config.yaml
image_size: 32
translate: 0.06
isotropic: false
norm: "layernorm"
hidden_act: "quick_gelu"
widths: [64, 128, 256]
projector_hidden: 1024
temperature: 0.1
optimizer: "muon"
muon_scale: "spectral"
lr_schedule: "cosine"
adamw_weight_decay_other_params: 0.05
Rows from block 2, named by matrix and row number. Rows with one number belong to one neuron. Each number is 128 + 24 x the weight over its row's rms, rounded and kept within 0 to 255. All counts start at 0. Numbers have three digits each.
# fc1: MLP up (model.blocks.2.mlp.fc1.weight, 256x64), inputs 0-63
# fc2: MLP down (model.blocks.2.mlp.fc2.weight, 64x256, transposed), outputs 0-63
fc1.0:144117156118141060152129130133129110131134182140122129134091171119142145069149150122107140105119100131127180118127152060125116122124146124075140118161126100129138130142135138122132123118131177
fc2.0:133169143097131187110145128097145116133124130140134135128137133135163090143134100134159109116160063148103117155113137109088146166163094141128133128132156121149151126133106151105137095096070112
fc1.1:146139155123172103155122112151161130126110157134130178084121129173094123111122112101112159124161120104145133118123155120153109132127109087174141134139137109126133054154079131137144120103117105
fc2.1:147115156102074141120140129122141140095178156123109134126154121119109128128136108149169108081116112115092115117138116103144104124147129111144158136148177106129143101155113153091188163152154093
fc1.2:168114141116146138095111153107092116137135139113171101150172088104149114114107129178084171128091130141135121110107147138114128147119128120140202122138122151095098115138149120153090135119148122
fc2.2:118160144181127105087104109123143098116127116131135107174128109088117104142141129150150124150123117118159083165124127120131090125137153080105117132158132133143122156146096077115177091119139159
fc1.4:155126133119130155144128126095146121147139117119089128161168115123117144123134099122099138153130134107157097121188107197154107137097147125169145128127142127147099121122055109095142106107120142
fc2.4:121089145126107120137095092117112134155164153106105137145148149138122113182112089164129123106132125128130119125192118175125085068103119133114141141106123152099113143146131142122113179109151123
fc1.8:144115133130114101147120101120103131184127136152108139149083098134122133105126135099076148138167164123088183085162133134122104099151144156113091137155125127120103162130143117157157122095111136
fc2.8:149135126096109151086139129101113144138125169088164098114144108117145139116113066131153171122131122164119128088153149126147101145144124115152110105169074133118156126132106137098099149106105095
fc1.10:116140134145194132092135070096130133128143125132124113090129121153121100087103137154118103142109080134105123128153147103135133125120150097170157142098100184162146149117148109152153116137143140
fc2.10:135148128149126124160113100090131123123145142104118111116161143096159158180174168123143136131138123134152116108101148107123099118105113170111118145140170074121164168134150127127092130130166172
fc1.12:145083143102118125123138119120094157135159106150140126128133131128139180079135088138162128089122141090159117089159111120113100139126122133128107158163142147193165127131158114113104133139084116
fc2.12:152129121099170147128139126143123119137085128128176101140147131092102112172120140110075163127150122149125098095128140114129129123090111152126136075157137169117115128145107100100164071149126137
fc1.13:117147132066148144084153119120153106119132147137115104112173075125142122166084145153132135112090130135102138159115126103110156171099086150158153126152113157137134143160130135106100145134152129
fc2.13:093130156201136102149121153138122082099157110122111150155121107146169115111112158146141128106101115097143147130104147118105110128155151112076136099124119147132081143106146150124169108104149123
fc1.15:136120142134095119153119157022126091134131122114129186175130130123133121155142114110127123126110151150153147135114133129119113118152118153072126152121122102147141115161155104101129134131095132
fc2.15:138127146111122123123126117048139098114085172115137117113130170130123123136131154146140122116115129173130138176055116141117125118140164127124149112104138153110186113145103137140110159146140123
fc1.16:123125094142085185149092107127145180167133178141127106103118107130109122070151118130110143137146118098135118110182107140139142113161127114125121114120150115071140158120111119120138111137140155
fc2.16:182126133130092082114115114129128139181133138115118155120121093088098140101104102134161116151141098132125155132171136123119106131126124154164119140139143038161159115138142126122109118125139123
fc1.17:096141141117145160129096130162139162108205100082119155140120104138140119124141127119111135115140141104114118157085145126133135088094136149124111151183153145125091082121136112107126094143157136
fc2.17:062130089128146116137167151145166171123124108145135191097143103145121145132144127121125149142125159140136143114154122156103126156095173113120150146143126156121121101114160164163164111140146105
fc1.18:121135092126147148111106130109137173114142148151109126115093085123153084127116125107102149131108129111156145124203112131107178149111108100131091138106157104137142134085140163147137145164109148
fc2.18:167144144148147117137096145129137134145143124150151146123124081033087130106154125125149110150148124111117174142163151119157098126123139151131139089115119155156153123096129125139103088127140125
fc1.20:118152104104103130142155154166102131157146083143148154149082150139136179156140120093124105136128143124115155118096130122136135161172132150085058124131135122093144128143109103122107134123096110
fc2.20:113072108154142106106116146123115117104093162157145096163096135106138102125101136154122183148147126163183113113087104128126119140136126131170133101136113129089153169146158115156120132125116136
fc1.23:155079141176127119166122104137121143147107147135100070149120125110151134109104103108069160133126129132132151092104157162168105123123178124116124122146155131125087156108092138139112138128150134
fc2.23:187126106075106120115112125112125141125168129130115125108146112142111123111123071110132115126119141162107110120118140171151131082139081114138121186125112128147141141117089084117118160117084151
fc1.25:108151112143138100131089142155165085113134127116159143116115169108128135161103157125169135129095072147138168140170152105103117129096095124109131116119136118137163120130132147101183086119129138
fc2.25:113120174122155172100111152130136090140137137127124161139113161097129155135195153126157132107156116124110143150137147131116142160173137119134135104132165137122118102100160148138107056109125109
fc1.26:184143136142116089119124140089137092151175099130134141122107101124161153091132087095134137106136091117151107151121105120134135165106137126130168128139125147159126127160122075152151134114174099
fc2.26:159121079126150126122159114137115091148131100169125099117121119154145175161103132112099138140162171098144140111105131119099091112128148171089144135142125147141137138196118135129103157126098112
fc1.28:119101151130139148122094108120146167112116133103153162099120112140180135105142083133195095129140095134135104136101103133134116166123150134151096131092088140126085141142147128129126127183112143
fc2.28:116152126111137138114140137140160163105143111117136122141124085169125141114155178107105164171158114134129095150151121175143154142079107152092098162122131119154137133145135104128159180149148152
fc1.31:130169117111144093121119152130147134120095123110102129152166098138143078091152154127116192138113137114099127152125109135121144104128146083140179106139149158107105118155112113179127152119132090
fc2.31:143093136141108093125114125128156123112146137150184091145103107118117133143144155158110103126146095138155101112137144080131104112103119135126103113168131114150127154125084073070119117121164161
fc1.33:169115116119100114179135135115110137115108142119180125136096098143167146139111084123110129124123123145104148133099101140127108083113086147149135115161131167139130119157138070127131155117129188
fc2.33:204144112142131124122189118125092092147101129111110119144147136172079135156092106142109144119134127142155140147099125128161118139126105104093125137135121134111148135112111121165141191132153126
fc1.34:125186107124132129072129148097150107137124129126131101126158086111109114112119151149092151132158133116138151094102156131110148106152143124168151124113137129105138090181126142164155152072128107
fc2.34:093136151152122088087121128142135170086119148119175121114122106131135145126148146156091062094131127129132117137135159113137115089110155099150109158167092158133129107137128097079138134122137146
fc1.39:155146109164121123127121138135125141135070101098108089161127111147162116128150136130145048143137135111095129150122142113104133128157182150153145074127108119115127158129175118142104133113137116
fc2.39:120113132120126127177161171118175144093138125132162095087162153106069149126147117096129121114096084093113174106150121116137152125130104125126129105114104136120136141091144141125152135113085144
fc1.40:152083109135133093152125117093085161127129115152109121124122123145134144103151168133131138137132098091167119123190110095126157153146155114132114105075178101107121121119119156111109128168137153
fc2.40:115160127111108160129102118112117142179176143135122156128141090065113128153132155146127118127136099156137128143157120090126134141146112138122136129136113100170161146137095149132121043129107138
fc1.44:110150117082137109170124113117143118084165114126148168115131115149134104125163175101108175165113104117097136119090137139145160138115137095118124111114101112132136130140130125170093149105170172
fc2.44:142115128115135117137123094114151122111122138140118120130166140124100106143202097138075135155107132134136164090126150098121098187094123110110121139146165157132099167116107106103156138149120095
fc1.45:137111123143133135116113108106173082144095143123092148101125149122144089150134134157099097132109099134119158134113076122122151125113117089113145155117124195198136124124126129127175121129144145
fc2.45:129108183169206127145139111100109113139186154107124133114116114119144142115124135160164074135145134109120157141090105122128120125142143119147143144104117197141128129114115144143114149118130126
fc1.46:136089094176100096129135117142082147108122101150093135134131137117174119098116118121108134155137154147107179162180151145144079114114131131099132124096141123114105126131161116145151100149095147
fc2.46:158122134075130127131127132086110179196121150118169125104126125083137144110119110081153170151128122144128141108144144168146148167119124105126136095150129111140151150118113120119080110114110130
fc1.49:113186128123126130123121101111120154126152155145115128168134131128150072154139124051088194124117122129164143143131106089115172120106116108129126133115103120143125125092146108111140117146152131
fc2.49:195143136157128124145138121139141111119132099146119107185108143111135098116181112138149099108155143134112119103168132132098119146093145169104120124141125185146153169142134095157146109110144141
fc1.52:138116155151142116163118103129148121089149126108106132127137122122075155138136133133112102153104103138142120122102143140102131095145145107149131154155141135135125130052116138095151131124108222
fc2.52:097107136129126088133123139162151131139148133118111142147146122099109144148147149085095101122127174108154176145121165130128111113139107156104139097101124101143104101127138108118150151155186062
fc1.58:134088083146156107140157095162115166120160153133109114090135084118131120174091099141117114092143092114148128104134177135140170126126131127173110142130126150086151138102116162132125130124117136
fc2.58:111124103110104197142126147110144134143123084116168114137125106112089142065113151119101158132103132137128127118113164135097073108135118114128122081133140131118134120139112067140130093123103121
fc1.62:150088103155131081123158131135112118116121131117093133144127133127164131100135185156117135154130128096123135164174101061117129138139120120114137108099169089113148110124142126123104116164113181
fc2.62:120158150108120141132137125119115167196162118147138161118129117086138126135145137123156129109145068139112132159116128129127137183157138120124126115164141116161127148099110193119123072131111126
fc1.65:132109161055146158147144110123151099146085129121177115132126129119119168133104088095191090140171105133116117154147121130144116138116138123134101105144125127140082142122106140131122155146102138
fc2.65:103105154126119084124137118176166117071128125102116124151089139116099097125138128152118141081146115133128100138174168137078141144084123104114129156135139135102131169103150100149142133103117127
fc1.69:135096114145140087115137120137084148128105148128096147155124121116168125088128152114076129160157183107092178142166117096118117110132131142108118144122135101111144138120182099148137113134114164
fc2.69:130153144107113160124151130114117187184122133139169139105143130119154106102107106127181146135128092151121140127144142151165117199125141105121116097170110126154137146104114164104110115120117117
fc1.72:123122122112105145103107132103125142139089117136123106084133090112102218161122131163160108168122116136151146104135137145114124120151130113098124151150109105136079174126122152123156164135114131
fc2.72:131120124135140099155120158134155088094134111120127156148123104135101123151175114119110145108112148149182162107140106158102112121118176104151097107126154186108144149102119131140106070104118125
fc1.73:124140110132086133119135017125126161108137124140129101149166122141111133080147126140134127147093092085129139116114137132185133142122143174132145136145132099138123132114117131148119135138159131
fc2.73:105096093132134101138117086128139151116118137107150125088138133072162163135132157151131118145146096158146161146055127141093103117112161172138155158145105132136145143128132167140115139142117134
fc1.78:161131133153154101125124114149170086139103131126095134138129162133153100117169125132075098121101125130122133139110080131123128133098108109121131150135099171208165134114138120108155120110161123
fc2.78:115117160151190168136138108123128105180179138125112128143117153151145133115105118153156059154153138125116131095099127122130163111134147093134126156137110186125138144137111133124117119091120113
fc1.79:099114124088119111176132162137126115175102162121133123134121124098130124127133153105109136190121127120103133099150108084155133142126091094109146129107138137111132143169115095184129133114154181
fc2.79:086119160096111153106125118136130157093172121123130179129163113127137130113122142128130133142120148141121153100158096102138128177105136131139129147144157104137163137139067095139149136193097110
fc1.81:150105141120144082125084114133121137115152136161103147117103143140113141108139116137085141105139133112163155109181136124098157153087117107139104135090188122139100142094096140106137127163160157
fc2.81:149122127097141186120076095120131122132180135119109112137143114054121097137121149120136098104136098120099109134153153120145117109105081154105156114119122143158147136130114127129114084090121104
fc1.84:164114130132122123129119138119110157111083140080103077175158126123127129127132117092090136109141142088127105140078128156168119137145169105152143143184136109117131142130133140124077155134152141
fc2.84:143126120118091117153123153121146162130135115161111140125137138199119119132091123150116072151102121134157113152101117155122121092097141123107121172136100129145126134115081099101165179154108142
fc1.85:142135133167097119161132139167146090121125112104105091167145145117128124152117110101053136139131132134109115133135109129114109101147127110132149104154167120167151111114110145184129162076142120
fc2.85:140096120117131127103131137147118132149157143138169128117148098147166122132148100134180070106171155154111070116139095164153151134108139150136081169137097125125113118081141146125129128122123136
fc1.86:128115102113135151160121107085201090150110149126083141134126154108128103161114122131099121147113104125135152129146071162131149132126092116141121122122132152201114134127084111132143129135145128
fc2.86:130108170176176109105090125117130132141215144106117130137107119121116130161125112155171126129144138109112152142141087136115094119127136124141145122112113205119113140104119128131130142116153114
fc1.89:123101129112162111125121111193102197131123167129113083105143173103112121118151102140137159138141112112107113176123134131144128083126160159129143151148135106105118126129138085123084130128127116
fc2.89:179140139117098149107122120174109141173155089141101146130104132136134119053097128128154139121116053161137117162149103128142124138104139144146142109142158135134127148150135119120157140138103143
fc1.91:161119097122110139112135170181127141120166132145127133142124135116152179125125124081144142128181162110122124123099158121097113133136097161124072104114136081076160143130107129126138140119108111
fc2.91:123096119143070132122131126129135139143106123126159106152102162090084108118118140127092167120130135179113129084074131122154118140151138135182136073126131121102146160127095117122122110108136153
fc1.92:107143114115107140158127134139132134153150104139168164145100143128149150154146107084125102127137143131125146109105121105130133123190122159071076147127117094104136145160147088100094148143091100
fc2.92:137114117136122115100093139109122129095073134139135114163098143119106079139094154156137181167173123165153141128100112133133107145137133144177164108137134154094157136149167112131112142146121145
fc1.97:141129150166116105136128140148130113135077118179127121140123132059125128138086113129140080119145135131164147160147169130123135109143125150079133117110125130139120167157131104116118149137070082
fc2.97:122146145099123126150143118146172111121109128136128160139144202111098113123187122128127155164095146138117176119131132126123121124135189105133151110102161154112125152093136131150137137123104179
fc1.100:126157138129141136126118146120168130120145165051117124144110117105171084163111104126126118113076138125152142123130102147112148136082121128156108112193148145174137125092136117106115135138138128
fc2.100:123116152148194119119100159148138124140118075169131169113142128139076150131143128154172112137157133118104157184126121143126130116116135137109155114140077182121120109111143131130143141120141101
fc1.102:123118114118144171113136105127146157142133157140122143115097090097165132132093128113141119070122116125123121155122076146105137145108085136162091139173146130189130107117156135135137115148083156
fc2.102:125119156121180108122149156148155132096115141146195098112129096094122140103145137125092140099160127104137184147129129133139097130126106130116103081142095190128121134127130126106122097157120135
fc1.106:117123162111167118094145150022154118126098116124109143098113137113117134115116148167128151136112122126126139121140125105137139139173133107151172151123113133157083121124119134135110107141130176
fc2.106:091114092131088104125102107059107139119103134079145123152125138101124125107092148138127125132104148173125164108106097113142135090147164137149163137111153112138145116098098140097117170138126130
fc1.108:183091120140145112165102121125099179145096126116102062151136126117121132110124104106089148148168134089117140112132131171172117139109172110127131139147146112107123161108123152128128113107148129
fc2.108:159111104085097139109118161139105191150152134125105161111145112150136149104092084154123087149095116168150119126144150151161122097108133088140129155129117123145143143119080096126125140119105130
fc1.112:137127135167120135105115103160154130135126133132115124099091111125170085143111155140118092127090112144157181126103107084093161141132078130129129153107150150139118102106130127161181161121149112
fc2.112:137106131169168121116127121161124113114136111111167116108140096115093157087178133124149105119183165114082148128119114104172096123135121127113117155137086122140131114142159150125087154130126164
fc1.115:106138131073151150141150131152145105133117083115113110165129125117120145144090129090111097123107142158113135094139147176190123148116160100125072130136100165102142124136132132102133163154133124
fc2.115:162131124147118107098139106138114103092096106116079125192127137121168129121108148136138135149163148141136102178125142148132111102126123118190097112161107126078144173130151134150135146140137125
fc1.116:171082146107146140162135120130142119130123089125147104129119148108148120123108063154084139145154152109142092126133116144174123150119103126097111129099102135161148132129127071133172129124170152
fc2.116:143122129112156124135131159122096167127182131124122125102104119177105132137111059171106119157159120136099125129137132150144161148134148110151107158126111147118151174129126141137146190096114145
fc1.117:166069145155090076151136140132146113116105142118096116136127152111164136093135158116087126133137151123124142164147109103136118141127134103119168126164140091140127111106105115157079129138136180
fc2.117:131145142087099153125116143120129129171191137128141137093161119139130094153117098125166082116145104097122100188108104133112146135136125146115117162150152099164131139106095169126125135132101148
fc1.119:132133118116094132142149203182133149140109098117136157169112130121130168171125135094111150122122147114149140138104146149098108124116128155112076084160112109080136104115097134111138122120126129
fc2.119:155104121143152098160135153109144110090127165095148109155087176080129090119147133138126131125112118118154120138077089174114100132114133140151109098146142127126150167120099120170106151118129141
fc1.120:115149132115151129125129100156117117164142190128141157126100121082132126143144115137167144138107145128103134084090132174108115147103131112106151150091118120098185149149143077146144135107112098
fc2.120:074142100137115160100143122133142124123110102122089159144140116160144118050135130111166140133118146174119141108104096134129161141149148143124130113112177096102077107110156124114117131150143128
fc1.122:154131155146147113113138193158092140114107092164121099143122136132114061109159125092105149114097122122154131118151153106149105131143150111166108088160131163152112120112125130083118137138131129
fc2.122:129128107116107137133109118148133173108091071107154122146138118129111162145167127127139118150154131149123150133128106146109119101131149138145144164143121056120169140097161148127111058150144144
fc1.123:138115130128075158125125136086155142152127152145103147142102117124140164103098118136157131080110139122147132128072094154079149169117121126164116113157125138080167150122155115107150120155130114
fc2.123:124120117140093123128119131139144138101064133175122111132158118139120109193147153141113145128119116113131149107110119130138133139097080143104109138157125035119083132130136100131133122135154120
fc1.124:107111123104137143132128120087178062143117155135109158106111156106152101157116137166130107137137102137120134135138094141112156135107082108136151157101116170185111135132101091123158120149138138
fc2.124:122104170166187121110108107111105113123181126103110128141108119135127143147123152124166155108135136099127145133114093128127091145126142139132165122089146206126096145106125151133111157139168129
fc1.125:129095137100128148140110099142122150116077182113122128137109113138133118120140120135125088110150154117110131154136090126114126160176136145153112185128103117127093149177117117106164094133071144
fc2.125:147149121107116113160138142119142177145122104164115133118116117128135152099130099132087130170172126099181100131151120133157112137064111132117115130123094125119136138120145107076077152097159130
fc1.132:148154134135103149131106137160146101107122138097091099123124119102119131146140149118141138147072168089135112162115135097105145135133128096150154135144162095124195103118107154108143126082172139
fc2.132:091101153152116102117151119157149099145155135145111171113146137136118145130155124151144039103147139135123137150092152124129146133144163127107116152160156107129102114108161140118072124139095121
fc1.134:138126096127112103138171141112112122096147118173130148106101122128152127106141119141153139134144106096111125087203173091098160120145119122083102126112102119138164123147154155141126119158089119
fc2.134:111158126108142154134116137109110113149104132129173145124133100060138149143135159141132169126133115140131135101138149096142123169128152110168162084131182134121153116119121106111116054117139128
fc1.135:142109152141110128141089142115126159109094180109129102167094080121128113133111117130097116149152137131094121124152118102136107163120130120154085164155135132143136169163142094147178088122100119
fc2.135:179118123130118152130151156089112186144079096155162133119131100185151132122100070136131121111114112136124143121148111132163154157095129148119098146099111135115147147088115122108132153139135129
fc1.141:153058119144100117146136091137158135157132124134097091125121102129125129113127132116080154117127119156144148134165154145171118114140145118111132117160151141133062122120087099146100164164144140
fc2.141:186138121080117099140097127103115101138187137108128099104131087132107136119108084086140140114135107125113111158139139153113104111129095161128141150150102135153169155132093126105130124124082135
fc1.144:130128116148149140132136121117146106129131152143129149108133105112125118086106135117150110132086143117138119169163094166139168089137112121096166164144129149043090101120135108169156117152115125
fc2.144:171112128124094132117171130150097102152099087117152111133132095099162129123144146105132128120149125110160135157147124136123130163127154137112108130137139080172111143161162152130100068153078123
fc1.145:176065112131126129144141134153150177114095121120095091106188133107139135090143117129088151148168163092114131154126121141171118133112145098114137124133131116116117161103093129135097134128142134
fc2.145:154126124103097109148115130142114176162182142128113163105136140149128110130065091128126087169082113115128114152132139150167119119088130131151118157126163113146161170114102125118131149135126147
fc1.148:118143133137117134118149118161153134146123112086158164116171160101160075144145110145144093114168105132126110183160098127086137119124106104132144164133124138131106086141122109123106113131130069
fc2.148:115100146151165131143140117149114109141121085137110087111097159156123142112130162148134140149125116083123142154166106105136121148074146171117178149130132124126134108149164162113137153160143179
fc1.149:165117126115087160132140168152112108103144130127112148131131172099113111153116098181131120139135131140074131136118154148106106127090153094092125144117100167166150152114116159120134135134069131
fc2.149:109098160087167133160130172117097123129092148145170123105145140133148114150140125106111127145108127120127124158091136131185139109121141120164133141119191133099121123124154094149159145139186120
fc1.151:116162136091095143104100144144137101114128142108109129130122090095128143174126159114153134139119180081100109184124140110103160129117112125145143117167170125117184102135128112105120125094145139
fc2.151:093078163155105100143166116152129075133133130161125172127130130142120130136127154162172094104131155123129141159100148116108138167131174136122120117167131111105096110092156163128104121114126108
fc1.152:109131168140115125111116133141128151130094112122158137130097129134115132152083130089109124141105105171072144085120110155167161158113208130101084147123162140123124129141153125116123141137124122
fc2.152:123060120142127141120122112116098105121100117154144116169117124146172121136111123147131128120176137166144148125101098149184115124159130113168123128154134138116126186094125097180120147130124100
fc1.155:101133121128121084152146127130137102116139130147167173080091146130165123130120160148165123130117090152109137097147143088094136121139108142075108110109095136131142118161164143160175114140101129
fc2.155:125160149129165157106144148096131099132102136100175121102109102093131149127161156109142193133153138139129144107125126090136154191170123126151124090130161118118134106119139140127101085120128124
fc1.159:129109107110152170095105158159124156156133121165112156111105113137125092099136129153132137147138106132137125151191125116094182138129091117133118138096145086074161110102138134151136101108141126
fc2.159:125119140134113102128129107165120166162127147124154110148137123050105126094129140135132099107144107123145182134156173143172101148130171114135168112139141087163143142125147140142127098117144152
fc1.166:187114124132124134121128141143108167097084117100077077139168115116130124116135121127087130144159145070121112169135128149156146137107163101149146139166142120124130127104116160116092117124150150
fc2.166:119088138099109114162131142143123156158165128154140160104139128150125143127088111174126062139090101111160118184138152151145114112079153109126130160153137121150130153096110135116139145132111135
fc1.170:139105138139172166155092092156143137162136111126132090128114083139100118128137115120131117113141188133138111121117170131089142119136097129169128133133118085121123177122155155137098095104145085
fc2.170:113117098143091122103105101142104152066142130112106092086126136128155168110141101171140140141098158142128163120103147143160097136143151116135143171150142084122151127154113149122105159132119164
fc1.176:112147104068134103121100119137097118145105116129172145115160098095164134156120176142153150108138184081113104133114134115106133099129115136163145122139152153134133089164132141121155114100148107
fc2.176:101102150194110139104185115146116089112125141131130127128092140177131157120121166171139122130132164144134129096124154099138144124180130127104117086152109119136093102130141142093092142124130126
fc1.179:117154141103130118119104118115145102166152193116110129126119090091121142152125142109177152109115137119091143127072121174117137154105129112120144144124160147078184127106132092118130145136128111
fc2.179:093118146144083153108150115140135094114108126137081151152136122164156104082126168102173099122102136144112132130100120138101158141150138132115123117120141061093079117123143152139114113142114103
fc1.181:101158154111114112175118139129112108147121155084137188141139116125137148142117117104143144117175136139103114155147139116095116108111127157148129140104097168113157106129148050126136086128104134
fc2.181:098131163137167116118138097140145087145115126112110099123118173150118098110086156151157150137109122166155124169129129118102099139121136105115162070127126123114114129139176126121130187126164104
fc1.182:144095131177149090159100123145115150109122147135141104137136149093180124109121108110120123127116112135159177120107100183114097123093152113133119131118157107115060138132112134124177112150122130
fc2.182:180106107119102182118124141147125148137130112112115141113108135141102138132174132105102158165132142124114113125132093181162122115130066135090079158105119130148116124142117118116088172120124145
fc1.185:136090124146120099147133092132130132182155156155107136135088111139120138087153128150095162157167136129115148097194140081134117096129131161080124112106125119127117128120130102145165113106124141
fc2.185:155162136087125153101124098118120133176162134102140121128139102079159130119111077120170159104154092176106126106166146113120122155149123133170150102136139124129162135148118135110108097110106111
fc1.186:119107135131067135132098126117142129141108129075141159106119109065117127137159148138160140120139146138112125127105178153077130112122145090139163152146152139138177147156140106109131135088140103
fc2.186:096141138136132132119149082116142088111065174128100132102121159151114155115144160115151124137133141123115133099110170092109154154097138129135136122144102111116132118066172131098119159130097155
fc1.192:088124165127103112137111103116136137172155147161137133131097106177105133108106092119083181136134104165133124076158167137152088122125103160128100121140132144137109150116103110140155145114114127
fc2.192:189155122081124116117118111080143128108132138120133074151136111138129115119129081100141184093131116169096129084157136127120134100123093134168132111112113126118148130145101100127134128090125106
fc1.195:186100136118108138085166143137116141136116115089125153122138112155117171096150078175141110112172129173092158126113108155143135129089110096131146144126093125132129131125124140127129121169095134
fc2.195:113112141136142119159158129158107141137108105156117108114134122172162131134145137087082123115127084127170115112136146158129121126052130099136143142133166122164126162173112102128141127137179128
fc1.196:107124129121246148116106076145117124133110128143133124095107121145119061156141108143129127141118126128141124132097106133122137127138129085106137134133126146136152136118165141163131117106153126
fc2.196:137100117135099125159154090146143117117161146101125105097125108112130143040141149135100108131115121151143114133056122143136142112145177143149141136138151193146127136145123136127119126143112120
fc1.197:169054149143093090164151124107152175151103123119110073112146123116131128125106153110101141158143172128106090133130114157164130116118157096116130155142132126125117160108140111136123116111148139
fc2.197:158106117114091145122124155134111159154158129113088165081150118135112134137069069134130094109096143147131114125121085147162127133144132100116110158155140115145121165102098112104095115149108136
fc1.198:111125138106025117105166153127116089129143133139127147140124152145116145116142131137145142123126125179120112129108136124151122144100136164115128108105125178152145164158106071107128119144117122
fc2.198:137130116122153111185115089105117098141097138131114106133143101141134092176110152082139172097104138131091126129078106108064143128131130130129135133137160092091130140126110114131175139131129121
fc1.201:119110138123098114124121140116140134119132175131105124162108097134135115104121166153058141140088163152119125115124140179146130193151164147088146090144131140095115142147125099126110100134115143
fc2.201:131152126112091123102134108145148124143156131089142111143145098129126095141119115127221117113104120101099099119121142161098118124128087120091101138128161073104101116123092099138135118120139109
fc1.202:125155133117128153115118156126135126075119133105127146116109143145107141174097117110170101131098055131145129152111117104124146141140148119149083123134128131120109120145112128122085175191171141
fc2.202:078122142147130091112088138150151089122146133153134140147127106169097092147138188113126137116129103127152113188119103136112143124106140143105121153116117139162132124117106097173177140163115131
fc1.209:154119123118155159153119099164129134169121178113126084137149117113121125142122100104133137142119134075138113118079131150137104157100147136153158133130148135083186103112076114139147138097143109
fc2.209:114104095135078117083133128134127108136162126107085159132139132170131126066101122160130106120126128160150107121099158141163145088136138095095131169129148095122102112154106122140123173141126136
fc1.210:154138108122112128131141174092167098142130161124101127093102124130112137067112105132137117115147147166141161120116131130120127124095139101113155137141080188175169116137099126095159114143129130
fc2.210:132152143122191160113151120118116088129090100116128110112154108146156117220116115110125130088124140129113158142089127126089129126138129137147137095145164158152131138169130126142141109138110136
fc1.213:111148130126131131138116124132166167113113049147115153126112151122113127146143139107125055123153137152126141130128134089168120128116154127116055181112136123108136140117120170108121128144124115
fc2.213:128184117168130097110164144134115098093116120144151117152133089077148103128111143131135131156142130103149113195148122143124095112139124110121101136164104134088099148144115123117157092131124172
fc1.215:141136139110146108143121125138127130160118204136126128131100146112131128082142114128085139132162122122099185133159150047119119110113152128089123130164098095122132135125135122153126135127122170
fc2.215:127164140097124170097144141120131124144122116152158130109135122138175086110108091151164133119143052129104121163151157120123122181114122164158130138135161133142159118131113170112138127112098113
fc1.216:123115102126123153102123124118156118142139093149145169094142119131142120132120144095121126112134181128117124109190120152118144113149130123108118150103159138137132092108140141139187104072059108
fc2.216:124121119133129109138128131109106125105094156097163111120153134058134127142131101123116133141152170124117153099157141110159136139139118118132135083119108139082114118117158148134042078116134123
fc1.218:112124127114159119120143234152112103114118122133124153129094135129154147161120138129115131138157136139122116150133110119059110123132098097178116130114119171092131112136102108122128132156117134
fc2.218:097094124133134119146107154091135137115133138097157152137103161073159136134119142097132132117103132166164104153081093132154105078134156142148133111120139105165134165139111145119111130167163157
fc1.221:127117128092145111123121132157124153154098132112133177128191132089114137155094134132114122097189116122116115134142085117119162092116099150175141140146140124095120089117094111150137146132159103
fc2.221:143099137170095156167158118121108101123137143116081080106084166139144129078108158145142111122103124124148136137126094115138111133120136134113132090139132083126121133128146154127139202151109128
fc1.223:144113093104160139131100101089158063153110154156122128094121152104136107160132141122109117122152104107110130134112104166138141099134126114135132153122087155215143135153111127141145125136117138
fc2.223:123120140165158136094135131107124113117168160115130122120085125100127131112111115152138127129134167097146151116104122103119116123141147119165114111124152246125100128115106137136087122114131129
fc1.224:115110109098115159132108151137116135130166135100135142131166135161120173144119141122120126137146177167090132144091139129096094078148108163128103129116145139103114102127150120110155116123057164
fc2.224:124114131166136089178150178135140109180133125091141113082126134120147116114093121113115129113141141158150141107110133147120126119169148100140130081116075133112143149161165168125098139130150111
fc1.226:142087120141127052164114117104130121134145125147122138130111147135145148123150179129133148118103083119177139105157114095112147143141138135112115090078184100127108126139119148118148116163130155
fc2.226:140165138120117182112101122099132125157168131116109139131119097077119125164164158114140137112165124154108119127132110100103143141171095136117131107119106110148149129135085151122109057111098115
fc1.227:176108125142136137126108135167136166106119128107078063115148115107146120117130125109107140160106173080153126154122119142118145131114143117170140134132192089110125112105102138114129131097157120
fc2.227:143078138145085111120125128182111137161183123122127181107140134123098143113135110148135064113134146140114132152124143145190115112105134105117098163147123111136124138126152131128080128113112151
fc1.232:144098103128109125127176135132095137092103123111097121146115098124149134075146160115092131140109195089095181122107121110142135125176142132108107145161133109120154130145169133143109138121118141
fc2.232:120145123123104094150164140118126182163102162129190150098144101142146101135099097117148126138117115146141157116098133129160113170147149079114104106166109118140140154093109129094116131124098129
fc1.233:147103099124070154130159133122133114154151114159111159107125142127136185074155166133135125094162124129150146086134113139132131133149118146106098121102150101125145115149104140119171106100095090
fc2.233:131127119130106119143123115128128137125097174091130121141154112074149118188131110106101163106144144143121145090126131089123120133145106122145142083123121076099124158156146142094098087107133176